{
  "model": "image captioner",
  "dataset": "small charts drawn from random numbers",
  "train_examples": 50862,
  "image_size": 40,
  "crop_scale_min": 0.8,
  "horizontal_flip": false,
  "tokenizer": "word",
  "vocab_size": 33,
  "encoder_arch": "caformer",
  "encoder_norm": "rmsnorm",
  "encoder_norm_position": "pre",
  "encoder_activation": "relu",
  "encoder_mlp_ratio": 2,
  "encoder_head_dim": 16,
  "encoder_fused_qkv": false,
  "encoder_qk_norm": false,
  "encoder_layer_scale_init": 1.0,
  "encoder_parallel_block": false,
  "encoder_inner_norm": false,
  "encoder_drop_path": 0.15,
  "encoder_kv_group_size": 2,
  "encoder_patch_size": [2, 2],
  "encoder_depths": [3, 3, 3],
  "encoder_widths": [64, 128, 256],
  "encoder_kernel_size": 5,
  "fusion": "cross_attention",
  "decoder_width": 128,
  "decoder_layers": 6,
  "decoder_norm": "layernorm",
  "decoder_norm_position": "pre",
  "decoder_activation": "star_relu",
  "decoder_mlp_ratio": 6,
  "decoder_head_dim": 16,
  "decoder_fused_qkv": true,
  "decoder_bias": "all",
  "decoder_qk_norm": true,
  "decoder_layer_scale_init": 0.1,
  "decoder_parallel_block": false,
  "decoder_inner_norm": false,
  "decoder_positions": "learned",
  "decoder_cross_attention_every": 1,
  "decoder_tie_embeddings": false,
  "init": "trunc_normal_002",
  "residual_init": "scaled_by_depth",
  "optimizer": "muon",
  "muon_scale": "match_rms_adamw",
  "learning_rate": 0.0033,
  "momentum": 0.9,
  "nesterov": true,
  "orthogonalizer": "newton_schulz_5",
  "adamw_lr_other_params": 0.0013,
  "max_grad_norm": 1.0,
  "cautious_weight_decay": true,
  "max_steps": 7000,
  "batch_size": 512,
  "epochs": 70.5,
  "lr_schedule": "step",
  "warmup_steps": 140,
  "weight_decay": 0.4,
  "adamw_weight_decay_other_params": 0.01
}
Rows from block 3 of the text decoder, named by matrix and row number. Rows with one number belong to one neuron. Each number is 500 + 50 x the weight over its row's rms, rounded and kept within 0 to 999. All counts start at 0. Numbers have three digits each. After the name is the row's rms in percent of the matrix's.
# fc1: MLP up (decoder.blocks.3.mlp.fc1.weight, 768x128), inputs 0-127
# fc2: MLP down (decoder.blocks.3.mlp.fc2.weight, 128x768, transposed), outputs 0-127
fc1.30 117:490513523434524368523457519427457406440488431472507532520582398494476529476493492672491479420533485534499479511488504554523447596525491454450513473529577467522483430519560589462464467426474559374575551535486577509454524515520482516517491471499499425377474499474576511516476475515551449549517529513482554571480591498516537580507410426497445491499451599489523545481455575543547544539518
fc1.31 027:512622500442493437451489441522435504506535525504472454459548484527513511529570336460490482517508449465540639455394416440544633496499515517581531434440592491410443544405579501535546521501532502608497518450555471448436494519516476539482499480480487561534465452475499449507515539463522537440410525464568523488490493503531508380513538469499519609493521569478481592503521500568470499502483
fc1.32 007:473579450484500490513520584565482548392503524513512446461430522514531453453529475531423480491546500477603514564477572551432543544415564579481549441460520579557528481471487477443531451461555461432475510486411543447499514499589465424473617567468481470590481513600445475442525468517523604425488465421450414479441485538484444519503500545481608515490504467435474441476554502538425555562580
fc1.33 013:497533529458534489509468475480542517497606501542468489592513516524470461408565482407374573522509520556487470466577470484477531528481441545533475471452455453542501488462476509501567497493612536474624527481537455513471454530477455551456454482506500472465502469471442450548480501511518668483560492407624491459546414509545568418461528491541648357475503474527422549484509531536516481486472
fc1.34 022:432410605524500475483523559504462536600496501529559453526514448495543553450583565480482595457540478537495533427465614473488510491510492550541477417489484531420455594523562386524504584470565460536461450404444515555529412535567510474422438476479446518538539531508552499480534466486433582490517541530516536473488563559489478427376508550486501502494493459507506470559505575456340522464465
fc1.35 516:477479546546549526489575504489410480505534504453547485478448515491545468495418483460519440433431521435511548474615466460566436500474516454520504605640512464552485523491492449506495504501379468519482460501523462500531433534568582502560459468567537403533503402447612537466586547524433462507451437502449482528514547539508479616442434545497483574521505477569493471538491565639473418450490
fc1.36 278:537432588495565505368516393406598474470416550439511522429538457466558514493401418544505429478553526459477476551560605493542504445445604520475528462623554505564461485495474511441521482527476564448491564469411429533550418586433519552530530553558481464532541489467510497544467536483586438537422502468495555500484490437472503552522492506537514524487517505402515491447480536565543472468537
fc1.37 051:486482503534510450457511549504516545552491486456533631542482474489578448515464529434473459360572545547515551415531460498458608416502485532553336441528461446453496484554451518497537519600545462425508531463508507504490449523388487486575519421425569412519505506458604456524500483516506486534560507462541520438501615458535510561528472481445562513531462479442432454536508486548529593528507
fc1.38 008:569524554433629498547534482439463485566508519526500513542437451511541492535526554495450499490543490480529468498558513525487450497525401481451414542441507528478509401497499531449453474480415373467533484481525551640500355484476564585505514557504459553526436485498592508531545476437542542471491533499520452439495630518561489437512477574585480474464450582523518447495389421443537519449501
fc1.39 012:517511472502439542468486520487559495487514648511499483454540542571597367556519602491490529510540500518594531455505569485485512528498540452498621446478430576420514467576534495503532362496482426515488482522572448516545377464549472493525585377456547513505530511516425531539553547514447529451489526445582499478458526465420454493492460470463533405525430526534476533462461490592511470452499
fc1.40 011:426498523522477497489538513488551458408392555531517371533462541494503469511498503507445457463583454445503576444457613515599515485536531601489490508544592447484581520446515478482462429567448476545419401424547563424533456519483400490424630532519471472580518479500558557473512513481468450487552507487535524474487575568488421495512443491408524508524459490416519522567543586455493534500502
fc1.41 012:559718541444571506493509494539395453515553472507600504491493484497503422455474452463487467507574464465518501490511578486468516500499524431456408506481493449575428526467491506486495649552447502520485499534514396529457466551523484529530445517452481490515505488525511507556569535616480507508495452344540521521522478473475546527572472448419549473490456411507470453485530488583434600525496
fc1.42 015:572532523466546604474505557575486606464489496497452446465510487556465385502525537441436450466459566511540506509576514454449455503497535520377446491475628488478540473456436528408512524484472632462538574533462561473494457443531581639506506443538424588522453469521538476582556522471496519552528459453414489502520462498466365465538561465532537524519484487473468519469485539516469534424478
fc1.43 023:517513461511496517512430540525456465531464484486556458642408590424461472520458480566501513500514484443532581493553565610396533495396477554516494462592532432498470572575506480499603467475476464591492466492526527520535469471518527611480571448484494510498438474528546528496490547458579399413491507524532411567482492539485376543491450470471502473528473392498484544410480484449525519488600
fc1.44 009:457523469475551514493458515540498523415517537533564421512531491489571498635605469494455443424504486570480485545485469546505601494537488514430493463562513443478571440503476453374501504448497469493640540507538479529537502413530480463465522533493469487493552420488545467568467536472495530461484293525534490507487635473476459478555470489446468580444439476413518515506573528510439524454541
fc1.45 005:451480517569543520551482449425459489550560518559506529500521488507500407499439477488511506502621555431520517557527408476488458517482461464523532549526465457327542525464601500423557464477541597459548496439541483575452550525500397491498539495458488412514412501496603489478533533505477497527537476455559437521488463571668486413558520486557567525454470560483526547536485454476435453430514
fc1.46 027:457466505530531538532455604544456516517499568482555483449443442497439414435521534529490560541506522508591534510515514501375497465531487474489389475467514503485486627539496433508495526449605474449506447439464539538572500472430554432531484457551498510489592474481648445479559519514483577448566498470574507469473461599497453457443500489450513364552540510616493425511566529462470503497435
fc1.47 034:545486541499524505508512518440327515493440492509581453449517481456558490501530481512473469456469546544590535555371555532465521448516481532639455351487483518468441428485531511520488506472519517482511518549490490501558457477514464488461414507530531494377475600575573473489523403545545487482473560511476499577491535519478503524539509508513526351443466460550568531516517614431462525506417
fc1.48 014:513563474434485510579537469521465520441474484492495537369530490533471467589667563533476507471470510526480537465489470499533582532494527483608581421398614513345437534553469504505536518462487511570535532470534527520562482479507475539491436535459530544496449496512521502416460427490532449531419499526497473461453491462505522484496527463487466573529333533515440548470473564555476569540414
fc1.49 111:483479553512471514487505548520465446482599511532608548476496520494485526436445439399469506550473489438533521465565492496490568551447554458544389471554503338526453488498486490579478430534470468500513477543550478543509580513495478582432615535373451495447469523535556498506496439487549470498541426461537577448501512437472619447451508521493466578433423547520564494496503591510590476579462
fc1.50 055:609568487466431555494559396453533604464474530448526447505505513511450555544469468441474417544455523475472533536509420553463571479491544531503450458537530476448399583465543459488536477594476515484511540520517427503443505494614475552483574460556498511410453520489467505548519450489478520476482472485550434488541519496553576423504564438454493436496428589576407501467498637631489565495517
fc1.51 018:549508503532474530508522446506499558339515547487489479457477556401460523507488452519465476428534553513458594501563546515435543475539557425456448580527500488549466498445402519492622482442465490555470506515472474506492520395483460553474512460456525527476613548417480403556527569531522579523499383519364524496442482589564481522528465545483451507575475508588554521481485495400500458522544
fc1.52 008:477534507512583444491517502499432489530534481525524499489527388493499425518491529460528453468533429576532399424502453524505570383470561583508512505501518497529475527496483610547597478433502489469639458472453487474487563464590470507474485607516485546441480641561533502501470454526411456444513500525419629443496505484484607519457477534578514476445459459567485561575499514506420493473537
fc1.53 011:511516498531552606450462430417490537464464476569613494465348400501469437515535500466571517477523476450559509481524477447552530505425504448457490606455541375428520507519548480499402472489420525483531576469511523500498430511459450522528516491440492441492437562535584592539533470562488504456625529473478488602462462565522498483489498432507503448488487430510535557447466481561480519583583
fc1.54 139:486429567520532525468406544532436557602472501480624482436537499459546463496507500550434513487504525490519459494521568472488600402450538465418499490524451440399516574588538503482510502519579460491429494465452517492468418490540530539412420567473455521564532554538632488404528479516429545502507495534578527433448509564516441492458527502433580527503468472594427494566483557444450569508449
fc1.55 007:411607512362450555486476516501468503519549562481455521424524504476562442543356522538477536545518515540522548514499543512529487515454501500474441529591503499503484512479472556499494507437460412455478470538483536447606384545497569486435447455504524512611520525651570493458494470509445469475474489448482538460526531511491495387497606478589514511474463372547552460522408499458488485560493
fc1.56 022:477490473479509496506434501503516522573497464329438604588540518511500444491590495468489452451592555482541529488458495508548591452463482388622481423512563417520435556471524488499606428514483499424483498540473419507545498502383556457550514490539502488498525614523544413398551468497533502524516539491510497502461498470498492433511524565594471540509515454483478429574465563526504457484414
fc1.57 014:556494510405604559539490494563573511467525506475511473534492480525451497528506520370463554525587498454488523511461618428477523546584518539474462510527480510501534416495437506484468488465487456474492486567458558512479481426535561588495617465503404485507502451507633536541518562432487452459512532471457554509432562533441437497452504531489418497456502528530548413587512420323500523546543
fc1.58 013:591502500485499487519503549522501505496482563436589606588510481523578549515524484470484433454531540509446523519457464486603597471466431457605505528507551496512481596440464519414441478331493516439476494483514543580433564543498484488512484433521551522490429477482411474424565508470480439483521534535540508531531479440419525472458466469492483574494482524457466575492456587602460647468455
fc1.59 009:582541530467538501485563476477496484485478466514453468511485450567478508497576529550488488496553548484528490491467582494580422443610536431461447526522488483554438502552576495585424502461455471433470398600489487524526355475487626519526489581477487515564361508472474637549545497464489510538463535498466473463447515465476452387535504500553453456517444553508493553513379417483526492451497
fc1.60 051:508374526565560428459503546465473485454471438384574491460552484485432497540501505533488577501493432502506543478415581462523546325524564565511559545508388508563536544499523464475543576472434448489518510474511511529494495455403503557559494477525493496514479481484610528520527561523463469509530506513390456502529507404496496465512472515493538436518542522654429519515511617450428526456488
fc1.61 011:546504478467510532505455514511537432479464504500579479527533522517419485499535498475555496512524583494460512434493488520457503450495400422610522519581533494469510555462474496520586404415465508619463430498495478564507423501359486487544511408503501469500463448571549483513512492609432519498515481354490444527506367460527572409479518544597489493563484526556485450539482577498439501602529
fc1.62 011:542501433433483552545522452532478474530493458453509538505481436516513466521472422525554457477468543543531475534491511503514498552488478524528518496437511497528425457429567497520513464520479492475456447646574521569480571543436484572435519471586545437591451428466477481574592501482597532464543508491480344447547584501487514509408496636499541508443460481427548387558565506376531531498502
fc1.63 019:462531546471547513510487498495393491450516548416445416462528480507502491500573495532456504461488569420583655481472412520505487606523483522461549413501510509472402512404570490595547559442479493511506528487529532470514538471620503464447559537457578493446556479452517373531526526522489593479501513486541547500428415506521500440519533436445488570550496427538483463509539516634506581516488
fc1.64 038:485510592406557498534447509494480494472580557501516569421491521563477454510425462396521535614449443499503485450573479534507571612516488537410464529449504515438454423627529423473475467509490478518614419553526499550471440584648488474509530430484498494431439488478447508488519516489504451484523547525482458574550433589477506470473455457475513560517457538612525515453481471469568501552523
fc1.65 007:543547557477588517507395511530492463482568493531542502519453456515456483501490529493493474493441551532529603477485516444604509565600545462417525519394529474491477618529481427534494414509485485644507488588530575525494462522426416555441514545505462504530502451510545553522526487482461454534541495486543602430464509565489514491468491626485516552493476352441504538445390539484526501470577
fc1.66 016:524526505501543494488454538567583435483486574460486480528490513418507533521543382449408468559521459510556575525509482616436482418492464462473505494619467534532423531483473545437505517543420548557524533584457600450491519539467443459466523420625605475453520550528552456447474539499444578468504450452491413564473435496534538481428517425428437410442524520487564505489471538548524547533529
fc1.67 011:475569493404409566513456498415416585534395459541617506461456483603465515475525515418493480465461574527553418502474496484550520464591543561480481557463468498499442427510553503523485555432513464542525534486460554463520476454547536379460503507515511577531475537472494438514489504530498552494581479598514518524419604577491501469565502480413448473470573502513566522505477428615507536444414
fc1.68 017:475536467439470557535453469554369461472425529630501471475524487538549484527466496568506526462499517411486474512504443489513447480571628526544447555494510497579454526538490551559557439514492527575507468511532509525645428488497462490465498455450473533524459464578437538521491534505497545449511478488482490428514495532494417464563542424516450469531609309505498465576521450471493497629509
fc1.69 013:495607487505494548519532456469427496486481636596494456477497488534488454462484455521471441456455507561580590497398425355519536475465518524455471530436503552461479511459476514502646578525501523581485460477515494467480508474506458503494500570649460536420534530438590446526551459474539513507509482423539524409428516464428471469507576588545487483455560475495481518504473588493417501511558
fc1.70 032:490497542485537483434460510521515477515457510472547551385505441434528565522432450431500521475510478544519489455515588570456425501541511507465424573554466487570495451492554512518498553512518502575470471548557546542560476508451451554561533475408568551534471566451571649535538462464612516528497458427480504431459505368450461505551506433480575496529312463475499474498511470563543478527444
fc1.71 012:398469510455489437439506502494561470523465517531406513592507443531501540565485522476441501489536514530583497474544555454598513486541512491481512487496461397521515532427531604531457438462501438586474558420405535507543431482569483436486525524424520429612602526505608509524445454452576350503521562483593526517505532517512469499456447532510453463514496493472568514523519478444491473597394
fc1.72 122:543444498473542453341567460450645551455493439469527503488535507379559550584462463481496390553534531507497517487555520581478533560527565500454498484519512491496412539531478489508527442573452424528467521478510528621535445543557479570391518601573456577470492477502427502552492493449503564516502507512510485496464515421535487449485573477513517493567430427476468469453477551563386481504490
fc1.73 028:526463559547497452480382462508525533451539511488505556542508481488476483459554472435515525487502538516486387457503422496502389564574440493408585585522559575389480576551536505524524511547444547590522560470519476508451530460509396472499499469513485493499521520564509518515546385542535472489573483464475510442319412567470449561506569515500572457466514475449543552448462505435537533541579
fc1.74 019:546473501569518533514570458502421474533423551491512503588502526474629433427477475528534456492542507490559488433441561524566556584511504476577503394502570611501463458570582426561564469492532543476399464490447508426564512487501531468494443471514487511444410518597472591469582470506523519461453508437457464538543477480509550430468473514597408401499499405471531478556510524519497505491409
fc1.75 010:485459520524487482500628506465497408499412478494419518475483482502486441519467514572559439541547519391528535484532521445491466506514508316508408527551496488511475460505507459482505519488493491504411480586557457469487448508478658582555494532522529482571455511493511455475465551510334545503506573524498395513555595562502467497466389523508528475464504556515499532577537444559543550474470
fc1.76 019:606476524526528553474510593450388491579488515433639500488484604502609504541506514523484533526495499457467458572487560425512533487584488547431462420501486470398519508526430396432522471540496440385522523517497600499481494488583546426469509475495477517490455507524566566450604505512479503493468484514515479482539592474497556391503550469438476520468472455403562519534491508463472532411432
fc1.77 184:479662484488464506504500543441513453479509529495525467453458504467444496488241440460493465507569512462521478513394526524485388484502530472545543453491616524435467474517494489505566497475486510489511596459429448566543504514567450435478483538495568410459517499505560504537520519520529567554540509500506512585450515534542503443582384540474513462531499525460501540527542536417513496582485
fc1.78 008:544473479495459489536551506479491471412490474467469439395525534503504529523597471517492620532464514450532449474504541473460455494666548471459605435462467504541449493446522512482659498468557516521403463576604597458525546459571480459454586491486449512534494444526481529571534572540542481500484510505452519465522495429508460442472477544510575514479518559486394389496569518471432439466475
fc2.30 128:576583518546479521626517446528492556647451529474477441498491496498520560443466507487531518447570482493510522497465401451500506556490459561501516444628494488497463523477567445513547574528473530503512476388479428462463543530506488577514547500503515525592429458474587525452542467484322444550496506499417506463529455550629477527525441545459451480578464532500567587521474502492466479472560
fc2.31 034:511437462547615521546504502505471447513468469439548467471493472470565463526551494472470481478498501517483495495535505508506543485541473565498526388524521518554588605508408510489455527457576521512455552348639502516502458529466463487490409434503537538503596473525446595390451543507517516516478597491518544548466421475514326522531559569518490583511480446493441438513536510580574527489502
fc2.32 011:534543465652443531419536526512474548547549457518441532556470459601510460526518504566515485512486438534475536517588507465489411510540536536471561551462454488483631513440415471492412496540489465456502464415484588508487492567577468635539523628513505542475515543463549508536428486491443433506514508501469507482523539514462502495586607541508416487513522508438499519590592489546589423496538
fc2.33 014:487575496494483548366458507491536521561566470517367509454534489600434425498527512515466495630500478508547473429511478479506482492496494473530573521520474448471570515499452454564403430492457522457502410439544476544468472531481466618556502557515514530477503431502437505443496468485443420501456456499537491500515497491420499528534624455382412491473553514558494534577498524596607505580570
fc2.34 027:505467497568523486476502549522500532534558512559489483591493498420483493477451503543453442504498449560488437519530583493571519494521627479482479446469500494499573451419418594597516470480476499487503470388447519432526468493596511611538413479462589620430417508533495513474498439495451494524565537479590486477519559486585524469571521483618472484502384445506534625434525500483534498532481
fc2.35 509:471454503439502472534528493477439489465492505509474583530474498500478534552576480482477475582482499515475502483459525448524481402470512511488478503492501447488525537508457464457532338464497500488563587324561463504529436475494479492472504538478545495525525445499498505367471516495292481485485533502512346486510362535543496482505530453531527511482580478532431632452515504586498503483485
fc2.36 276:496554539472335459484474500471493625522512575446487512495437440443517495563446468508478510416526447479512523478492477543533482640486525472453570462525523506451406524488639506539546543454505492549449522463547425469473446522520546468521473429520497556569453516500445464539507470505517468520462473500518539538505555564596507504501527442555465533565452520387612572448523510527338491458564
fc2.37 059:498517512547505541485507492544560533459502504563365522520499522509466463520571525465465498574500467535509601605473461433517490622472532565538515549488527441495398535496494491574458521471490488426514531402485508502478508485483426681532493485507426495429511519563459537529578473487495477470537522497445460528502431534535443519535554388378512482541518477470601524345463451438559487460470
fc2.38 012:479471512536486515424500529553489495492480477507385480473407361569485459551545516521504399605552481567503526562552515456435545483525534617439509488479480524495542480534466544554452462540495494490475499532466574512438392506510530562478485589454440472449460472581408520486432493503422441561514499457499504511506497574341445486572587488328471473521545530480523473522538523510525520483499
fc2.39 015:524405460502499470406475483526479523449536405514349606541517492536474460516605466599549494468464475521475514492559487510613513525508547605501554540456511473517525587525487486504365514536462514434465376473515629521482531522493547528540447626412533453473395479502532505464477428579439424513488520489500472533524442528464579484557561528514417505490474480535511485493510488518497479481525
fc2.40 016:521514489602457494496531487492425418528530429538536458470439349553511467459497471549511500504549422546577477506512511459472483481498568563489511562523488510504564526514436488549529555494531485505569602401470544463517540485530499471495481468542458522506464610490501575427499442472565462523459570523443517540488428546358469475556698475549403516487617481512527546486564463531521485510530
fc2.41 015:510404466581470510403482528563549537490522513553439517506416487561465443556565540486455517496500437511504499527574476492558437517511587606469601505556505534521623492534498427438481480482460531455463455407496592487520446531501537555484476563468507495412510521499491483389489466554473449516483424509519495468507508696464484429649519515519427470489502520469505474522529478489572436537558
fc2.42 015:473534491580494501364527572528519522618560468471337550556513444500561440576518511560554480524453433462426465561558523480469480529488448554481542515452490409517629534535494395523467532540547499441518487461415523486490516449552506567533498603491523438459533512540495428472455525475391387490530474502481529506512542546477503540558441504467411528521485467475557514545529542545565423544526
fc2.43 025:531519407569413490468511463558483487515544563518504477476537407526505476505515511535512476522452531490471440523500535539539508506542612606503532483475441464543547464517576561412346549473543434469505475523600441561365484585561455426530454598520503590525487518520415483510496511446440490511477497415509415489528505530503505613542524463385474600442516505446496438489504516560487503554482
fc2.44 010:477502528550486453457546560521492556537538454574326559592416515542478364438455503586540453485446455497468520548522512475546423488544472551527506495516479542476540578516518457533523526557518482422522528459479569527504550516547519560497414533450558474460500572533565555444492450541515425514516567535525537503585513504559391527640566457469421533536496474457601462551544524538540447503537
fc2.45 010:487442472596488518388551548567476499552529477522362463514465448524492412475573536546505467539469459531461540498526516494543491524568559638479565543543471497467649542520447445495422521534488443441517449399486584523494430549606481609515519590476503554428523520512527508450459463509426451523494479445471499478515510497438487478531575516424415490551501466482509486531527552569576452456558
fc2.46 028:482471456652505509423489516465526492538382497464480546470468494476554439457363461473438573524506465482485460539519449519472550485534579457494540519511520525504576605473480514606613536545477480476474477421418551453519469502520488644484469522528548613537420496491471533554515497508431488430515469575490529480536507506494530394543549544582566526504380468478493559460548544509509510423479
fc2.47 042:533555449562548456414498543499499501640560469432559522598488499417506483475448541465491419503468456529526532533468504470478502609506616427515507448507486508536466595466502501464549491591460479483534474343452481464502568497642442520473509509522553539508381547610500505489520523542436478476601596458526519517500456516536538478397460519437532566508473493532484481447538525545499459479484
fc2.48 017:472471476509529511474530548475511560683581465513431485476513452517521447460604495448513535555488439516524526606515513488463489539518474553480518458520491602522719533489481477474336555542540467492502536386552440535520470536508460450552456526493463497428561482528454488468447556487517476487471527502448516538498455534477433430563553540540440520504530477491569450510547478543580535511558
fc2.49 123:499487536573621514511478542488570488497503450507482416493519536447516611500405504582532609523512473513516492413478522514487609482483480478499507595477494592470408535550401480460584548609487452428502551584479523482508499423513505529525514424483420561439558490506532510469489478537527493514450501514468374481470528446538471504530594470456495528501437434517360469445528571584525469545446
fc2.50 054:515520468538521498400553527424569514596542477502600519432525512535495523523485487461477497646531508529509457525495483465620551571441520449507485498544512512506485427520544494478497585483520442443541499526448476509469507470503477425380539494503500567515605543583470492409475460520537451471501510505402525497469384518423548470464499477498457511508515494452436258551523534477499509518494
fc2.51 017:507544490586564590454485533509428552528510585444456465440518428591437405491463499508554510526489482518505501540543509481522512506462474596610535503509517556389584508529505453524442427487524490473483476369512541504515463515463508509545476545494604463466457580533518475512477480510351495532548534548483452549522449499465465467490504573400433446497390503492689485480566524502505521489505
fc2.52 011:507434455538455530335528480505518553578516483464438494468454394602571397517528526546497511462470465530520558611524522462487499567563512568467530490551476518509581555497445452444428498580560486476462540395461585507450494541539489655516481536483548520493558520515497486464457442487449447545499441498461470494472494556518460464601540526396545483596513512504524417544538544555516442528523
fc2.53 013:497498460507441528384461544552526479508507400444390508599509532584512391527525444478561446575459508513484487457493503461430474542553481537488584525458483520468551510507535521418454518548486482470511510411500522468499505521549476543438509578348478532490558552502419486493486471564505472473540495483458499440472497545488492502564653555439442503589374459513536461501578545484613501491586
fc2.54 138:522519458511544494424497526458464624546455471511567535496377474457518447437525545485445509440490506466574454513502471512503567580502519496477506498505494550492509559523578565501593560593482532445487436492500481464559461494528525565575537472518726559395456522503490540473554528516459566479431434506499402542488547476466493537491506445644473465522453496531613481495525493529508543497558
fc2.55 012:550498430555441577389587513535451421525559452491394485496475466577542397450566508508513443499423462550422506537552527493457486502518485563587577527502497478475635481481466473511456517543492472427551454495430529543453461521582466624512505602471451504440543463451511496493497486465465436534506493546543499519509494498440477546546525563360371521569460506504552482526499505557583487467530
fc2.56 025:477476491553509454424489485571487440471513492509541473533504464533491482498542499547469499565510532548495523522525490504562472639505569576498539481553512496486571523490344503523279586525516489399601449514526503542498471466505434506514505632484618475496560508489548553509516478512594477515558615512516448429555483538582439507556488444462487546500458528463537488456525564505519521507550
fc2.57 018:496535430642410488496563523463480455545474546547420542510509403543434438430481459520552425446559555577458510545545543509467436432426550621499570451457412556520439565494484524544533519492543520502498473424485578524504503504595541563476572640498479531476484452560485520445474516542502499497498540473529442482471462463373434480509559492417473456527565520504505559409548474527529494481466
fc2.58 017:476533488545513425460477510515508515484519434515398517476452498536502416548511498495496516528537496579479537538566517508479499577541508584511583481472500502538627503559471487485486564526539478447520526355529464516512448598482375587492421549454610419473569469492533542528528435501542533531527645468487536458505482543595421543598549543516407517537450443496532415413509481500560469530501
fc2.59 013:470453480563478471472514565605486507512484472496412474497442390522495455448550529513540453556524467546491495538543577478478526555569503669512560456458457502533530472528411548494481416596465498510461520522490591507466376523560521587486477532529446494522488437523452543536433497531428493562469481482518458496535526510367525524609507502348489553513477466488621415486515491473514495505445
fc2.60 059:503511474496467493553520545504432509582467577554438478512518515400495409449468511507419522435555462503495494491557521476470516482510526469487495484471506572557463532463488532610491533558514514545527459560364539409494508525528453556462535523490579646451482485558438430558553502479605445469503542582463496587534560527505541535534658417603482507494408485549555533495569513538555510550529
fc2.61 015:514432494583460462399534515498456534471495474484360500499485481593513396526495525533462538570461460496526560441555505483482517509560532513478506571532489578447570489494473530509411533583473496420523526349424580490498450541546431529504394606480570602450487479477543509551370421442508448485546529542494561536505540515432510580576490572460447491478467500450509500536479496459544490482540
fc2.62 014:460508437623519462426536596519516499481493465521433522505533547547493350520599512518456472505491446529593502536561461493501527519553453563519517508500479493477541552487407535524467477569467441436479487441424595481455484537488403554491562592497439567505553570537512545523486527477514445551571588468542529456517510489369475489565488548445449362493447540416445545450506520547534487425509
fc2.63 020:517499479627506463486525513530528508415504526528622472498487482516431486499528504513490497570546467554411515546523519472520476492546503501581618460508522558500525538498440455430442445418503521457512392387561582533514552610506409455624478523463505513458569527611517461417396513506486492500555586534422483456498503517490470478549558620517453546531543501440412450476475484493528491440495
fc2.64 046:490498466555466517470493543507452524580469474556360442465555469504498487448574484496470478435474478526502518501483421495488474528534596471500387591523491502494488525475544501528552556474407496410481517589547598518523456481473486595465573651532478448545427450559513549448489488499428461493540400406563483517559516532469498512451552357514442567561589483526499543431538550458494533479482
fc2.65 011:514429436532440554499539538541495431507509432511350486559510468539523374557579456520522453514507449469517537417506490481487528464548575581495530515542472519467658476482586445435484519522507506478494548406427551522473441515565485613466531534496474561534496527486507454393523432486509458496459546487472441487499500552383400576519623462504462534539486481466487537567577503512546468507542
fc2.66 018:415523408526479537424536550484482501498511437494440562526441538553458434448500559524489469484560541490485498525490527474519444590551547558537523496481496506529550555572461506544478504534531462483454484392518516574489417506514465496508516688417538495423548430411435495505533476547466489482492487461542523451469583562413452417511582566540508529577408536489419555581538489489619426529542
fc2.67 013:553468461584501517403503521590557523434610481562311452515480466453521399510501560551535521594505510505442496552507490510457411563509559480503549508462483482493619497508463438462538503524576473520515472463475552492394480486544497481482560572421515434467531559508505498487478469443463425503489546523534484488549453535462508504552527542548477572519330482452446491447614508525517472491545
fc2.68 020:500499445594482483370555471502522529529562526534534478460489397551425459437446507600544480595491437583459548460578556520531560479433453477547515546477488433485610449428553495425477501497472515441546511469516603492475361544533507624556443557512436529495488519458613510564420509445500498496466590503479513517431551485452497500523552555467506527445413504482463529511562506523494506446513
fc2.69 013:498456464594495480491502561549545434487505433518441465506481489454470403546568499454508504448495459468504488504441546466548532497598573562499618456504453511535558524492536512488522512538519485510487489334561567556482424496508490581450414559521493513470559522482559548354515474538457452508447545500493607491489466541507364510528538466501467583488554453431479553527580551623548501580503
fc2.70 033:640605461454498454518501469526480474325537524509370499503491518470496467572472499479565447553519455495484516426539462521469483540527411490467565488465503542477430459424494499536627515524503452399490600605539563493506486547538514515501590487491468480485559566483518467596537467454585439536562507504430463498531507559491555468441602511474399501485547518446501465529456511502508580487504
fc2.71 017:472545552508499472498520474538462467503548529536408530515439434480502551556507476537511539499523565539529398564513561468478451397487508572475546538556426557502531525537451462437499504459580485449538569387481557434622559468538578509468563564479397486494534479502401572410489478505547452543457492474454450439505407491338428472581527508407468436476487456485499462524535432549529480510504
fc2.72 124:455497520509471482432493453479507513375470500455517508442501505571483506556431510472537436571496493495472507505500500513510493620489506551474475532501488539513618471488540383420586610536540487501515551560464500484497364466636443423528548576462438606522480397520452473551490524515486513456545565509497557538509438510584540513468552506568513443529404496480417371451523550486471508516546
fc2.73 039:470518508496508564536480518596547546483507428532472485519525547422497448522417505495494555474519479465486469461445526502547459471526556566484520587512471489553388447476490371418525418481484552540460574648480504474575427497467522551399531597435598517499484563541501344486507516468420470509516433475490434512526506549514538475406581500597455514507502492518598438508508503519508415494498
fc2.74 023:507462467450503473311536492492471505582527521494456507510472431454475438500521565478514445510519445515456507533516519490559476514517562485472501475432476540491625556507456537499371533608507472431508458493469564572441527543493512585514473664478488490492455427534500505426457497480456479511564562475543485552493602513461378476475571505433520548493522521457420457498529594548487438467594
fc2.75 013:517491465547488516419516497528490573518494454510512498536434506530527475452522530576458470679489492583493510624553548474522453521498470694478584508512496568500552551521373559494416423553492463500457445491513532478448424533508520498509499484503438543451514495531490528599484509513499531525420486435483508469511519551433458451459608573408412535487525500476573445541537513489463445430530
fc2.76 021:481423498636585514545447515550465495550496471482436426528420439470449486420441509503530404486553432604530545510595536502506529591415551607507533560510513542490563570478455552607482538517491514499548470457490542512544513457531443552537515546522437560500530456435489472522445503498455461546493549573557467554509492492487556583574529404511451504503416482529486494484524538464605354496498
fc2.77 189:539512477494533510607514528545410471522517507430516502494453522474528501430490494580527493378501455520498502519485381478489496498517520527549535478489507470518435393544509486571517508494499491537479559515433507437469650534538514489438562401528599487481447674507479529429546483507470471485454466479526445406472472565469584523488549376445455462592479522559454448513468513493636470532503
fc2.78 011:456463460563435501426515571524435542593501508514473339542520477540495395532441497498499478614498407494486527574558491436525499552517560596511534541556469553441685406497480516466348517545464473475498532533430574529443454565541525544476484493486455528431468505503415445493502505451502497518507569507531483514476488468423482483548561511499439503507495494433533560514545546526577480503511